config.yaml
encoder_arch: "transformer"
model: "encoder-decoder audio transcriber"
dataset: "telephone keypad tones over noise or synthetic speech"
train_examples: 39062
gain_aug_db: 10
time_shift_ms: 50
n_mels: 64
hop_length: 160
input: "mfcc"
spec_augment: true
win_length: 400
tokenizer: "char"
vocab_size: 21
encoder_norm: "layernorm"
encoder_norm_position: "pre"
encoder_activation: "quick_gelu"
encoder_mlp_ratio: 6
encoder_head_dim: 64
encoder_fused_qkv: true
encoder_bias: "all"
encoder_qk_norm: false
encoder_layer_scale_init: 1.0
encoder_parallel_block: false
encoder_inner_norm: false
encoder_subsampling: 4
encoder_layers: 16
encoder_width: 192
encoder_positions: "rope"
fusion: "prefix"
label_smoothing: 0.1
decoder_width: 192
decoder_layers: 6
decoder_norm: "layernorm"
decoder_norm_position: "post"
decoder_activation: "gelu"
decoder_mlp_ratio: 2
decoder_head_dim: 32
decoder_fused_qkv: true
decoder_bias: "qkv"
decoder_qk_norm: true
decoder_parallel_block: false
decoder_inner_norm: false
decoder_drop_path: 0.05
decoder_positions: "learned"
decoder_prefix_bidirectional: true
decoder_connector: "mlp"
decoder_tie_embeddings: false
init: "lecun_normal"
residual_init: "none"
optimizer: "muon"
muon_scale: "match_rms_adamw"
lr: 0.0034
momentum: 0.95
nesterov: true
orthogonalizer: "newton_schulz_5"
adamw_lr_other_params: 0.00082
grad_clip: 1.0
steps: 7200
batch_size: 64
epochs: 11.8
lr_schedule: "cosine"
final_lr_fraction: 0.05
warmup_steps: 210
weight_decay: 0.1
adamw_weight_decay_other_params: 0.05
Rows from block 10 of the audio encoder, named by matrix and row number. Rows with one number belong to one attention dimension. Each number is 500 + 40 x the weight over its row's rms, rounded and kept within 0 to 999. All counts start at 0. Numbers have three digits each. After the name is the row's rms in percent of the matrix's.
# v: attention query, key and value (stacked) (encoder.blocks.10.attn.qkv.weight, 576x192, the v third), inputs 0-63
# proj: attention output (encoder.blocks.10.attn.proj.weight, 192x192, transposed), outputs 0-63
v.87 099:508473457459503516558501528550513479504537487485477499531493548506427483524452504424553486538479449479483488474448564545462497621527565522489459464483497474548482488497537461600612591543496483
proj.87 107:487517531582475534479479542471486505482383470535527461488490455486537566508530528501474537452532451387539503520467424470560520532478522518550475500547499500524515497452480577433456504446429544
v.88 111:528540612539506558467502485594449468488411600512506538488512578487493504483502466530477501498466540521506535503526488478484483526473523428512531470488487533464463594426504528486465515486498423
proj.88 109:523554553474487491533455558452513503501576498486492379420440509548454500463530525500459520583498575444500408506532449560531531469452491543532527441491501491529546511549458585452553459578509589
v.89 105:476569512513475505478509453480511487514442417565502487471501520494541564457488449542505547489522483554538475485449463434534488555533530521485483446511528510471493534436550541506406442504544482
proj.89 114:483514579522514477566449564518497517433481477469533441535482557558524477524503490488442438500440502499551557462583446524529500480515500456475465477491549494535510513592489554495589499475478513
v.90 109:589426472466471525464517500465462507475511400486495474512470515395473481512517480534547479575524476539446517453575527453516492520495522527418436523506520486452490495520545502468500547568509544
proj.90 106:531459550523518500496473486438477572520465481462504570476457425505531474477472503492522510511526509458530514494475461531491482535552458519539475554530548576522498517435522482499447459461502537
v.91 112:491511526531538505494529560440530541459475485468483572488482452433530563491453475446444464494523561480536490512490473465468505501495479544427479478550504561551483535570549471553574563521519538
proj.91 115:531584528477453493521525455449444420552431484515483482465490556551520522502496504509573403471520508508485478485510503491483498430504498481469462369519593489492402493531522479572464519478501458
v.92 101:586505470508477539480491438512473448492571496539471468479483504487525457436441518543499475488507543566545520521550542467415476559569536505465436478497429491441500526517479542512525582499444504
proj.92 101:544490490514506495466495535401522520550556494478533511488469457502529533511527453492493471586493489464522522504426449495529524546528501500497569496511481489450479484444535460456443438526434552
v.93 086:451526504496420489475520495501508521528519485539466450521498486436456516502461522502549478542437506520421457500478457511516513484482466535444456487432547487422454461566487470471445456492583501
proj.93 090:548432449441498484534488492457492474505479531559489559566540524492531466505453472520488532397586547483576490486548499467472495481560507501542559491519566464581525504438545520509519472478454508
v.94 102:479454486523502495456490488518448482550452446497549439449570509514511507494400498520500575484541452526533457506525453476496480468515501534570463524510556576480501575479561527399444516556506505
proj.94 107:497548500497530483525459467557558507442552492446492501471472533501528435442553585448464473472447540532563533548577490489383455487541520546504503452499499491478454485542486528459537415469518468
v.95 117:486451526465500497487518453554509508464456503536515491448477460529477480473424473423482539486485536507552529513423493450496493511499528466512552478533535523549506474442529536511503422433548471
proj.95 119:528566599455486463499501527493527497498480519513520489554483504500467473534583433550514499531466501448477501475539445586552515484466442526471478525456533527548521458531434520501590528506551499
v.96 129:549544467535460481542520541437488518488509552442453512510466422502533509521616594411541521428528532465515463490476469533432467495525519519512553467429443427475522530465475501541590478422501455
proj.96 139:485467404506481547457510540492478521488592547546499458499521530489530616484445430551474490476526452416450557430458543545594493585472495503469460490530524479545483529480491473506525608495510491
v.97 114:511496528481440558464471447530443502514584477500455546420496494432553502457443515517502454425535574539487464524546472463538523504522470578486446476484448458506528547451515560524490536470519477
proj.97 112:548459489535503513508547514457558462609544482480529452516448486521457495494528464540465478578501441469396515411501510496515506509501556434462458581483518503502530459513496537530520428475466510
v.98 095:477566484534542501479498416557542529528482476491507462418488534456532500443452499550497472395545592496475512432493466511516538479482460488486521496494457505522557457440449434490440454441538543
proj.98 101:500472477420563520522535492562474440436564488504530473594539417461454536582513500501496505553404489547457511501516538478527483466523490499500513530504459466412526458506477506547558532503515407
v.99 091:559471490502518514524544500496486475545511481505510483573487509505510479589591541506488455503509464436528500529465522488481451531525603446475506522503423448498505485531447462426554524557377495
proj.99 096:454438428511521461491503507498445586484488492497521540480530481526535542522505464523519460512511466589562499566485475451491601583514516459465540518496460511517470497475479529512373517521508499
v.100 123:514461472477518422513484538506530519487447434531477436462531510452513517518475474556599497546488483478423502454502530474543488530535497497470464570502478455572508378557511461464524537512484518
proj.100 122:517482462532447558471528529497510490431499499542527552558494497490527487569548473530469557492484471533527529502481477475553506487538534440484547584422517535543498590461474468548480494450517456
v.101 112:477492460573449556531486495459498574463445471530529450491567497526506476529515508448512495534462466537453465464534537579491486493500517594453455518471502501500467478575536463477535533501497473
proj.101 111:434516478530458506390497534499487489487500551443516512464451532461594563519542515487508500426485449449472570546538563491469536452485542515501548489534481461492526521488460550459390451469465484
v.102 097:521535424546486510506473445495518502486502534555414540435493505525566472519494460531522567446496453539493480487450547506529465449445520535431437554542477550513457434577512503589569539505465469
proj.102 096:501469545553456503448544569543540505491488475492566507552485491479494507491476466452537455542452431526441525418506523497555498571477501516523551511492475462510512563537504435538467517481472502